A small image classifier, trained from scratch.
Model: 21.3M parameters, 64-pixel images, arch vit, activation relu, patch size [8, 8], layers 12, width 384.
Training: adamw at rate 0.00073, batches of 128, held-out accuracy 30%.
Rows from block 2 of a small image classifier, named by matrix and row number. Rows with one number belong to one neuron. Each number is 500 + 40 x the weight over its row's rms, rounded and kept within 0 to 999. All counts start at 0. Numbers have three digits each. After the name is the row's rms in percent of the matrix's.
After each neuron's rows are labels from the 100 images, of 14976, where the neuron reaches its highest value: "top examples" is what is common among them. Only what is clearly more common there than usual is listed. The data: flat shapes of many kinds, plain or patterned, on busy backdrops. In brackets: how many of the 100.
# fc1: MLP up (model.blocks.2.mlp.fc1.weight, 1536x384), inputs 192-383
# fc2: MLP down (model.blocks.2.mlp.fc2.weight, 384x1536, transposed), outputs 192-383

fc1.474 143:470463532452510505561500468429507525419537516450419498499510431492508538599447537481505511488505456533547490530500495519503570510518474495488489497509490421497502522463553515497475539488470455511459508503501502488490476521459519528537473496459486594419386478446536443501515508591501500532462542452431471497518452542558517467403544507503498497517500519551581467453479534530522524503563511570420500468501454516458461561499540454521627530498402468535509488508467510510472476453533488480530485492545519437462418504482500563447591485462461519586490434467470487555494489521552582483
fc2.474 153:466509417561481428530492535518548494543572466499549544455526458455529540532521410562573491514510506505495591445462441554445500449512523515486583521545479425556489615504556488587566524509516545465499474494492545498447557529548455518479458548497522535472532486496505520516499528493520495470476476512448577498482467519558421450533555544494505508474477491532545494430459511537551575536511456499480526495526458509479484557544531525465511424462443467450545495489444562485479532429483486479504423519439497498456415480472509459425450516467585496502487494487584474547465461491541524441
top examples: largest shape: circle (27)

fc1.220 119:436466519562426457439534471490508439489551494447499526460499552550435462451493516514509481475449467420462528514480477474462470523452497534505544474554432506541455540481504484532547498502530442552531484492528551563497557498473526528546453570568595533464569510539498506539450510478494528459512588459470495571490502553445506515526470512535476514472468489470526512517569518467466543570470522503454452553559507550505516521559451574511498460556554506454597524494483512475466537449558522493525424503503448518550448511561490465481520527542526473500566521561506443523420456437446470510
fc2.220 127:523569508511551511560475466518529466470533541591417465517516472551499468514586414473536425490539557509488499387469485502567572514549479429519499526421536523468501522558570525562437515504525535475453488537558527478501494526467491458482497506477447540520494505575551461472535430539483469576476490503522480475621518544485528533490486512540435518434447464449397488465495579450549491471461468552525534494505533475528502474514528553486535455546541449490501526485517466535568537458493465469535556458523534598486529447513501509494537509478522507372466484457475444485475587510553479430
top examples: white shape (79); its colour: white (44)

fc1.89 144:491529462561445550463463511506486512501493429474532532515488525419474454449451503461521553502513458415485552576542524486464539451439573463499509534487418474497463565496545491483488495490499537448533571451478477475454563470530521535469460568498502519539487534453469556527496544436527511441551528519517443539485495468512401478499475538460472507459511509487535483554471422542468597503496499443453482531491476497451454498519374476430467468437433577441478508480582505525458545459545487575500450496524535481559558463558467470520434497463504464451542542512587512448541444508546454515
fc2.89 173:530558563446535505498476416594520465538443564507512454518499483529474530473490543468400487494489437522463437479535564522556520551475427548546491457479539456500556458558452436520388451519506476529489496508515497496518454539486469504502533443508493419524486505525494432466498493564485405535457512536508503522477554476481480540412460445446504552472588457462560471545503540360487420501501486481492524441483507444549511456538525463550501502519552537489477508504548437451534482499514477474474544475532494515567574510518482485500522537480505481519518463539425474453508532569549435515
top examples: black shape (100); its colour: black (72)

fc1.530 134:509531499490443512514448507502502437500531410534533464472505515534496480466513477530530487524538575460462516462509494501459455466487509508489504459459491527513505545501499431536557508458500534512569494514569443482478536472518487475436532484506460393528507501525423544417528482446471477460467473504572594489505552456491545529552457450543462462532430524456461552509487479473454497473439504531552475505491491506543470473493469538510465552517530554516534436515511502455466493562495440590444465519513447533519457457468479482535388541512478571428509510518591491489474465509505478531
fc2.530 147:491511474440565526421499444570543469454533478532468497520495441526482540534493467554567462451516491478485506437515442544498557526571457448492530534487542464451608491517553516580511481507514508494485554492467538476426588565475507426507428582441496551496463462463448527527576487498528400492512484535526556503563460533513524485462537551529502460437427399511440504471484568507480555518452487517535551491481525492498513573515505503448518461517515478492531549534488477536518476527528539521572460554557561480468505492487514458456513486465579435498409488457516468494475511509517503442
top examples: white shape (58)

fc1.113 127:463504455520562533601555469521566472482580455526442568478475502530496569505508503468514433463489493526459591421453438505445475508544469430522471491547522501514566526470591435570566449487499502515516485443500577497503532554496495545542514500545477531427487531489472525484515472480441523474442503430535531444546442531489541498495479540525510445515427498518423545475480588548520548532530508570512559496497484516517515525530512588504552483580494462477533519478456470522487525483537450488553447496496511530466494509459547517508515527492512505496434438470536403486421452482462552525
fc2.113 139:532502471502540447502530500519510529491540536505528451459520474466516531563443546569558536524444505550557527482537564579451517548533501495517523561503525431474540472541545534427546580466533486507470436487415553473444480544471482517474505511541563515495510402474492486576551500537471523503549467533448533446429456474540491526523599523481539625555558497542471558465476463513512549426478427495478586470502539503450485549444509475448535455499480463459489518504502484483524541437500503463503483560395548464422508466428453521482546529451486513532490448491482509538467502496548522521
top examples: its colour: blue (25)

fc1.69 141:544474460510506621549517554494487499419448499450516527580539485485480483517411503442478578488534420531514505539550525542496515495468491513574482509443490423499451508497503496471437487482499439500479542493466504431450529493517484476491468526521466498481401497439486490485529589584566534476462535573544494567507483429527474464414494533448496552501534479520511447584502504480518490526480522472424544513423471509535482502589422468523549491479452565497475461493619471544459488497461477500505471520499526428558622582476515509508481482464487500491539520516490520467523500587543470534
fc2.69 152:522573631470536460491489432575491500499501520509450465453504456535493546551477607498463452501479462522481473511492531476581498505548423549469499468462528417471550448560459545484439483438477452554475481540566534499507444584423495501475534522547550485464545425513474458474549483574480415527483480478502551497506520462441531499418526469437505518493576522441492490492547561425452454462456444467507530459503514467477531459496571521530547542549544461538492493522547464487554475515489492448577554476529522492457513548432522519492551563486433500521499460503446488475447550525471468444
top examples: black shape (66); its colour: black (53)

fc1.691 142:520529500526446577543517528545540442445498419470540519548484557435406487452401523448510580501536451454501499572558547576465557476416548509547531474486483394565472556473535465483451451507494435476514546431483516481426535509536494515464456522490517463519459517437426506473453536534518497476557538533493414529486442508523410452449467474489490513494533477511489459551491435503485535503473480505455490548469518511536497520510373494512483477464483574443475510470619527459444470467548482529450465506533493481530581525549453483472460491504491522480552476509516524472523436545565443514
fc2.691 184:494547539483566505510466429594482492533555556524496474508483480601462544554526526518453402535469479510466463462459540524540501529542454529490475472461524454456528511576471509510463508479533502520460484547569580489522465556455451550542511488529520490489548425522514448463520447526438389520474498503520478482530529509450501517452517494515530530494543520437520525482568546420463477492484446484472529494530578480521530481496512530501511462525473457516566523518524481490544530516541543422530559475567477539463500480519504504494531576486465402524506476507457442490435544547532519401
top examples: black shape (55); its colour: black (37)

fc1.189 131:529449506523518535462570495541465509505523481496481494513403516531563480526477509550537466454469521457462494523486436463423480488455549490524466478512468499557489491499451480519503514457491518564504484456505591502475533550457553505454443477541560468467525514505446502478540451464464592415474468587513509507462505493443484492524517500568492387577469519529481494526602528507482507564498484501537494570491582531479556466584507593419493536563458501468577543506517506481474499517461554542455445563512493555523540456536453505443484554509503464517517569498506438580437427520446512433
fc2.189 157:535483585511540482516493413467526474483517512416417503488515514566491468527541497523446479459491420525462488553520476444544574554488402488543484458510585516478499442574416535526429509510469444573464482496551514465544469538459555500549510507518505472469497517559502453500548528592535467535480506527459494567476533489494551483424509496465547546537555457495498496503523557411474434498469492510517491394450481531541514495574557542526533600562555471519499471530485454508498422547464532460549534514581495534505557519538491511455589489484516501552497513530399489524501524537504422485
top examples: white shape (83); its colour: white (56)

fc1.699 131:533479498533453462440513518517546444482550447456504481484444528585457448463552548486520463478423472479443516533470494497505489543484506522484509452520474508539474497483479500522503432515525444555452467478539578495535465537422531516493474502560587439516574517551460534513441516518503540484531450486495480561433514501449528447526467475505501475483525528452514508599604525474410482538480554464490450509512441515527454465652490588540485518535552505541555522529499542503450501471518541487549462518502455536540511465535482506465512492539533478496508483553529463421418459462419461526
fc2.699 145:554580481492533489569447558465547495512526502548484480537478543551493430460612389446565420553529549485484497403473459508579550490550491436503509514456532543514456515573526505551474497479535542487468493554553518491506540514463506456482493485482421468501499481585523488472530478460455450581497495524504492511578554543487557489514492521590464463423421532456424455462507579462531486496439485504485506505472520457528515481521529569519508498543539448517508512482553504562564476509463495493548549439595500587531493465527516448518505485478463503431504515546525455469486573532556458417
top examples: white shape (88); its colour: white (62)

fc1.666 130:477558484572396484435508546522484446514566527498488555485447480479502499472535587449469466530450481457427516528460498456478534458492491470491520502508385530501439514536509482559497492529490501530487545469469577511525507486484566543524454499608568624526502549530532527502561554464465583470466517456470471479535458489445450524565469494485517482431490488518548431510561460536490544556498473536516473478533493492490476464540509482449498439481426545517530549543508500495459558446525434473568484465492482477473444502480458553514508543525542435487558489524549426430478437462504510509
fc2.666 146:501509500593517537571485523456475503402534560529475505504534422518501456514490467496506491485494477523511523495505464548534517471529534477543460574383514447482486545564529623523468584463537520468439543484510546491538527513462507500510423528475490621468433514499560478472587470490480554507463550500483454521597541505505528530495504560517414559491442470523450507456542527542584577478544443520422529541441503525449534539480440561550545392507434444576524477449499489602518520457517513436548575493535532469537491511519527512496572497510517397471537564479498464524479525511527514446
top examples: white shape (51); its colour: white (27)

fc1.629 140:490471513537524494507515480533488479497514516494477534455490520438533504566470533573479567467464477496507499542493471506473570508498498503475522516517480444545498529528513544479487534508473496496442500484464513500470501563492498555528466479489566578426447471427503523514509457555504520492486527505412444530502491538545417435498584517466535507506520505513588456449498482595540640524571414505464533523503517482441481534512503458502539514466381505526479567535506516493505510447508529439478519538505526410426413465495513525430565500483497447606535493524487522607470488449539564456
fc2.629 149:522554474530596527505487532536543492496476484565545494499513499426457546540494414513546485480575527463534517427552522573473496547445526486457583475527477416494541591523523481546513426537480538464499454545427476475497544476489402531447489510480486497497532478489494507535500508541530467519543491525479549448466455546532445544509518508548494510427507440528470503520415539524541517480522495473530566468512524453449530541523484441479532404491513505421465544475534484457564508463588451522431508501425499515457541417451489425492457494489547484464409425534526494484450558511557493522
top examples: orange shape (45)

fc1.331 127:559478479557509502500485530541552424441542437517500534474449504536468498504509469529542488471500539435460514455468503505434462486442542512478553459462460470539536570476536450535536482495480480499446472492534564475511557454439443540513437495460515447496510533556442557513436491497452578485510525460534546515500485504463557491553474510578451445512431457493490583531492552481481519507446535503588439522522521560552495460528505531502465479529552553471532493445556526426470469522535453511466452490500479574562498420536525483499446551526540513427479466546510493496466467480511478504
fc2.331 144:489524530461567487447525422524592459510511466529444512475465532522514469538486440493544490480488484484468526437499430511482538542547456445537552514540531517498600489523556452549538493556437535492532551485460512546429559529487528444510442511483481460474510486496439505521482456517517418480492497471473559513498486588483557496443547517496481463434478463460463493483420542475505534517436495478585506474468507440508549553537533527438521521544556475501502564517497466491497398521488485551577476578545537510469521507506457433506484447497573536468386436487488487487527479515522448487
top examples: white shape (81); its colour: white (38)

fc1.136 122:541478472525500466516486525532510475434511537499468458509482437448557552533423546498478572462446481487550465474570504557536551408543501520537495526477493457506488529484515524553454505441496440484479571462479492450481492528526533518447498486475548547434444451414552459510566500501498498466506530495507497511531516472603496438511519552504485463512468488529517446474500519559534597498557475500475544484462514466504526529545470435499550501493419484539497524563501464512463502444502543480537502522480479453504469514473528542430560574537473530515523502501523507537504475483548589438
fc2.136 115:466554495496529557482468470503497511513498536548475539498531486460498513488492436472522530428512501483470465456514488510528564484476513523494553481543459478512526550555504469548518471570469504491509483532444517567526533468492537588504485528428431527467534540498554491610559558534515504584544500538426487493509515550495419514515546558500476501412522386544519459516444496551551552572600484460501520461530481445457558560525497470525540413546461459527466502493492485520536520413547432462449548430455501495498481499530535483516514432512565430490445472555550466527463503433523529453
top examples: orange shape (47); its colour: orange (28)

fc1.406 145:533457487479463453466495510519507525476492530514519484518507459422550508553435578499501570450435540515579468482511470561514530498505528499471540545540489479530521555472501596441464515463511439498444541500451472463505524469523498543480492480487545604476461443450515470553480492524465545500495533461498445461483483477581478464534535544470482538469512478557582426453486469563541546503537429494437521554503518457430462539459478422490477486447448481522485557492514502457475525406568480455498535467444459434438444495452507526466579550502492486541480457521565507511464492429483577488
fc2.406 150:436531472536506502482492542486575484458508484514472567449525472468479541530519424501582493460527533477485520438497471503503503519511497467438581464518475457540542615546561505593551458582479498482480455535484518506512581494487468554475425493501492548490491529520451557518486511552538479530502511439414523515545468571504474512549503514510470453417444462499501484481434543525511548565478513494491510429510442496511528563529526500495518416520532426476533475458456510504568505459559420527498461459458495548486425450449539437439448455561579536463455424488558479510426531460546491503
top examples: orange shape (45)

fc1.613 140:455462461567458526528550531504524417493458466511436526562444507498551423476503543498476479487470486470450616468478465490464517533487550481539538488500416511554481550476512490573472382519495461512504495445490539560472455487495532542526450468530565550436520557531544541523544496573477616441538503485433461520458396564486451469508479511525517455495458493512498485501537494502485504572556495549551495542558446508480505499591495537486494459557455507453567572470463573506491490432519513465486442541503512513520502458537489530461576475518588477527520520525524413477449443448472524481
fc2.613 172:488507522573433495545425527454442464516476524461481516476485510542499451448508506483497483468494485439486519503521465475590532440425523500505465554475535561570421524549456559537450487496553470528457539529529548497545476499505537575524500534484543569490526535545552488497541485517501573536488564477458433588547566549494499506490451505526465563521503480499536428499565469479514489528522478526457444510499477504483484522556497536528416470526481487562534474474509504529526470436480505457509551418559482511606480487573557453472556521520504448477602529503498479508461527471506449448
top examples: white shape (77); count: five (40); ring (37); its colour: white (30)